config.toml
targets = ["game"]
num_classes = 6
arch = "resnext"
norm = "groupnorm"
residual_init = "scaled_by_depth"
beta2 = 0.99
merge_dims = true
one_sided = false
steps = 8600
Rows from block 7 of a small image embedding model, named by matrix and row number. Rows with one number belong to one channel. Each number is 128 + 24 x the weight over its row's rms, rounded and kept within 0 to 255. All counts start at 0. Numbers have three digits each.
Before each channel's rows are labels from the 100 images, of 14976, where the channel reaches its highest value: "lies over" is the class under the peak. Only what is clearly more common there than usual is listed. The data: pictures of board games with random positions, seen at a slant. In brackets: how many of the 100.
# convs1: grouped (4 groups) 3x3 conv (model.blocks.7.convs.1.weight, 288x72x3x3, standardized in use, each kernel summed), inputs within the group 0-71
# convs2: expand pointwise conv (model.blocks.7.convs.2.weight, 576x288x1x1, standardized in use, transposed), outputs 0-71

lies over: board (94)
convs1.94:120149134146081108169155135128112126090114142125138123134106124039109118107160119156163144128133130115180122137128149133140153129149112105161118129137142089101117087160141160108166108144146152135101105113145087144144
convs2.94:157118112148123116104131161065094124130123116115128105137136135119107153125143140144089148099092142108126183107136128124141137131139132124082118144135152154109073143153172136129149139148117062135161136104137115091065

lies over: board (99)
convs1.189:110109161094173176164135105137129129123109129123130155085127114159128153138118137119181102096181112127103157127104142138140075141157140139159131126116117148129139120167141098164125123079129134123092164118094098121125
convs2.189:101102121124144126095144163146114094161124112076164127101133138117126166145125154123117115132129103116132145112129140108145144137129096091187172123129124103105168130145144150123123088095131109124139146148146157140129

lies over: piece of the first side (26)
convs1.60:162183124101144105081145116159205148139105138152107123131122139162094151127126152135151115125137140124104108126131081123105171107145150098142178140156160130136147159158153134118137122115095150116136126139137158129154
convs2.60:191107105100159113135120146072083149095137096115122163116083148180114123118107118133100101140160122134129122156112137087123102136158149117053163156132138094157091199108149130133128133091142153130080137106129130182121

lies over: board (92)
convs1.104:118139133116087123113170113109157139141157130132139093121138187104068109119125096166134167108123113126122156125138114165114141135097113116083138153098181137153100158140152112174126132094114128103139125165147117127153
convs2.104:093129185082153168128094100121125104143117120140101104150155097122140159131151094125170094115137123150143104159126123130090095109133127140127135108122082124150173124097122075096144144170113137112143141135119139117070

lies over: board (95)
convs1.254:131116108142122149144097126072140131129079119079112104154103138114134111136133109156129139092133132109139136121137158156121109123108097090166103091169139116148155082125138160151127124144087142191174125120153110133140
convs2.254:095149156102126126122091106115089150123113107094141128165117145145130137110108136118126108112124100120119128116155110092161115141087119162136183124140109120077171133145177099129125088104129176146163152152141121116149

lies over: board (100)
convs1.72:097126118091109120091156180081120133166113097140145176105122156120131138147145097122125121101106105150107153115114117160155095105122100116109127132106084116146140121128114107118108097116174173105146163113128107110085
convs2.72:127152121149108116143111099112087110153099115093089120165093107114110122104170154099118093115123143083111097122111111128132113127173120156107089136128124102148170085122176109099146130112099129192147116113139148127146

lies over: board (100)
convs1.21:136100102133114137114148093145178115145131146144084139119158140117115114094110099101106107124167152121133154184148141138127148160145134081116120106104171121114162091141108151113162140121106136162154124136142148180090
convs2.21:180186123106190092114119152121118168132146152124104119141138091118096068133128184135142132159108144116107120132124141143120120122124118105132095137149099106146139111123108127148097112161112101122145087116126132142110

lies over: piece of the second side (35)
convs1.252:135141097136111127124127154118113099171156117108082117084100132129106141141109108149143110124100126091164152110099153130117108122082126107103144150100136094145118123131171133156144145172151079157087107077102126144133
convs2.252:151126150095092122152112107145090114148136139191170120077143106142135138093137070138145118113177127116140124106155140156139094084117145117085138131140134089156099114108130162119131130099121102174135097155117165134133

lies over: board (99)
convs1.83:136142139076135143123114122128087104153155088120148081094131159135157064129126111134112132122119103129088077144103130141139137118119135122111126159142106113150144134124150101175096103160139128093142112089139164085116
convs2.83:118130129134131117156083145139130075141125128134092155108133126091148186122088145118161137142148120144143112164093100094148123123124102098162103140139127095124108105126144144113113118168132154119147126128145183154093

lies over: board (97)
convs1.114:166146113139124137128143151119162115159099097107136139124130134138150207133138142148156113047155109118114164130164162083120132145104124136143145152127134102118091165121106098151107108124115107115127092120146141129120
convs2.114:143127100131135108100124111150112151170163154128122116136129140094131144109150132098138131138152098159127117179119137121135164139131147117096141153114105162145110101136100131110127117160125145130066126106100116068100

lies over: piece of the second side (30)
convs1.236:088113198085089102138131111142119169130163110094096135088086114134157120136144123113178109158113125103139132144148153096154110109146134142127134091097142118151127144136122159083145130122133103119125120108108115156097
convs2.236:143123138118140130147125132156062148115093149163111138128148100184139103145148174159169115141174102126107164134128102158145117120131084106154118139086147134106101132146134110146135146108154135115120109129101096160100

lies over: board (97)
convs1.103:096115099154130138162157114069140138179113093171129176120121166136108122111139150115091166141145111095131119164116121129118153106140128145104137133083091159075132136127128117138125108168132143159120163136145146128110
convs2.103:126126105138078099126118080143109130116115094184104142136145198129158193113074149143132137111139121108123147162105138116086118106113095127179113136133113127130139134150087153109071126148127136098119131163124146155156

lies over: piece of the second side (38)
convs1.194:133137157093083089116076116158153143121135162147090130099094106127122113144150108146104119128130162137122122152110152111077081142138132143147123115134109143134098154110122137106135153177144129049125156132127149140114
convs2.194:165115133128169087150099152105166155130115169133155190116138146138137150126139167145160151064159120153165096111123105131095115093112063158121114101103164114112115160142112124127148116145151119088151082117126143120103

lies over: board (100)
convs1.27:170117124111125124150120075087177143138192142109099147146164136163117095141090069130148143114170177122124092150130100110126150139152130144140121150159093121116130115123110154139130115131107145123122147110130139099126
convs2.27:115133129131143143114124115112123083129111143092152165168141122109136103113088127133147159151135125169117156087123113156141129130127137099097132104135093137154120099178114097117099180143145118121113082091154134135156

lies over: piece of the first side (43)
convs1.137:151126155129143112132144117113137136127118144118089131107098106123120120153104138114106085124118112117104123123124101112110176157118141123071156124106090115108165140109081104158133144153137153095122148129167064172076
convs2.137:133153102133134106126119145124127103140134129135107135132120111112152161120113120149147127115126128134160094109118156086157142163119130109124159142141094115136100111144107089081107143132114128153128103156069118104122

lies over: board (99)
convs1.153:112128085154132069108148130136129098107148137154140101160097131107132143095124104099137125136184173113140099126165119126140116198129136119135100139131139138132081141142123104095121124105114094116163117101083118113110
convs2.153:101123088142124100132110130143085143134120130146132127107130112126149125143148147149132104127135144143143134110128141123168105115092144109082132108148121107081107112162139158135130128107085134104130142114155120115140

lies over: board (91)
convs1.93:107119174086133149112121140099114144138124119107176156113123120084126115125108101194126081090104119156156125138119113112183122107151118118122086144154116133110090149142130130125118110130123153100122103145182108127095
convs2.93:086153103091124138135109071135140151072130142114110138154110108118122097172124141140103138130153130157157098128109117100169150120100169122141125124122129142109126098129156139118154145146092098114179129109091119062121

lies over: piece of the first side (28)
convs1.80:136132085132135135104108102135147145162138096156104089129148157110112102116142127165149095159122125145138142124156206142110191153110125150104150173127131148142137138089163119103137134148127106132160135117109171131121
convs2.80:144141171135126149121149144160153138139161140160146133156187099094148109106146106134115141131102115099140136120143123105063102148150120141169135100121126111105113118140095097160156131095132159143122117114128145145106

lies over: board (95)
convs1.215:133121143115105135132125139066169135169135121137113084154140147147106126136103140129154137133138135127116086137102137144128074101108124125153119135118175055124133136133149103147136136152132132091073152156101148082141
convs2.215:117104107110090100118123151114146123143109115131154159134149102132116123123151150109110123141153108118117113155150172101167111129106127123116148162153151143116143131122105117119162115130146089131125148097118086124135

lies over: board (92)
convs1.95:156144110113103077161140147136164160097137143164145109140098106138080162104146122131138145167116121067145140136101124136101132143123090101155142162106092157107111084141134139108167130114126085144138114134112106127116
convs2.95:143116121128070146078098108096152146126120124128144147107139081114140137116143168090161158135131142170092146129106116165111135120140136087135109141150122172110126165133140129101141140103132141146133163147105132095159

lies over: board (100)
convs1.179:110140135129132171120142116145123107159123110140162131143151124131098148166106136101132112129184137131120131119154151121127092094127113140108128107119115117134104166157086123162125144130104118150136203143073098186160
convs2.179:113109127155135125163112119119125139095085063154136154142144174160129111136120120165091133171103126119103127116151099125086126101142122126152125106122124133095130120143117159136167188086140145148113145132124129155131

lies over: board (98)
convs1.227:140113126125129166106105149107141099100181112180109152138125101122146108133129109115112146108139140150141069116149158116133131116130115115147100102073141136099098100093116120156088179145118151099110174141145106111115
convs2.227:103137135124175168110110173100131113126157084137098132136110139136112124158090143095092093165109158129152129098144132134122176125142182105168134117053168127101113110090129131100167154158148113111108086108112124130134

lies over: board (100)
convs1.158:097129124085133132126100131152131148111121122142148160100108194138138096102126142113069134100122136143132172101113158137160128112145127096125131147154122095145129145175142091114123188153108098155137135085129117125157
convs2.158:122140091154119113132152093132136083082118129134129126092125157095169146126138135138156072128107188106192144142114141127147166166123107138092125128089128095109160109101140103130128136134155129175108132103097164141121

lies over: board (92)
convs1.284:121142132166110134117111098151127106154075160112130079071092107137127129127125175142128139128137108129157127077111100091137126152144145145113110171114146110166143127105128099154121139116114106167161116086132138130171
convs2.284:068054116149140145130123100135111091168132156126085125173134130134131152113144108102120106085140134153130129144132153127132147160105136147081134113114088108127108103077122130109088096125138130150124115104099094110152

lies over: board (100)
convs1.273:168164195088134116163085138126156125125141146173084164114109119127120088177152116128139129117141136143136122122153159081173126121146134138130139092142151102146125122134165117113097110126135150132088125120131094151135
convs2.273:135109126086135124128113137118124163090108136109155124104150094136120136109123132084133149102125171150125117132115157159160157099146097106141144193188100122108124119160126097130130130093113121078148129148146153128143

lies over: board (96)
convs1.239:115156123128123143124118104162166175104122129128147093090112129150106097125171156109118109169123100135111183099148141122136166152103112116078117103121111157129180116131112129109103092149089116135126131095133167137149
convs2.239:149164092120152057153170148126126115155129144133128141172138108147107155175090133114109122108134115130099122124136143114138118138129099064132141143162161172124105089158124102109144150086127145118125100116127142138174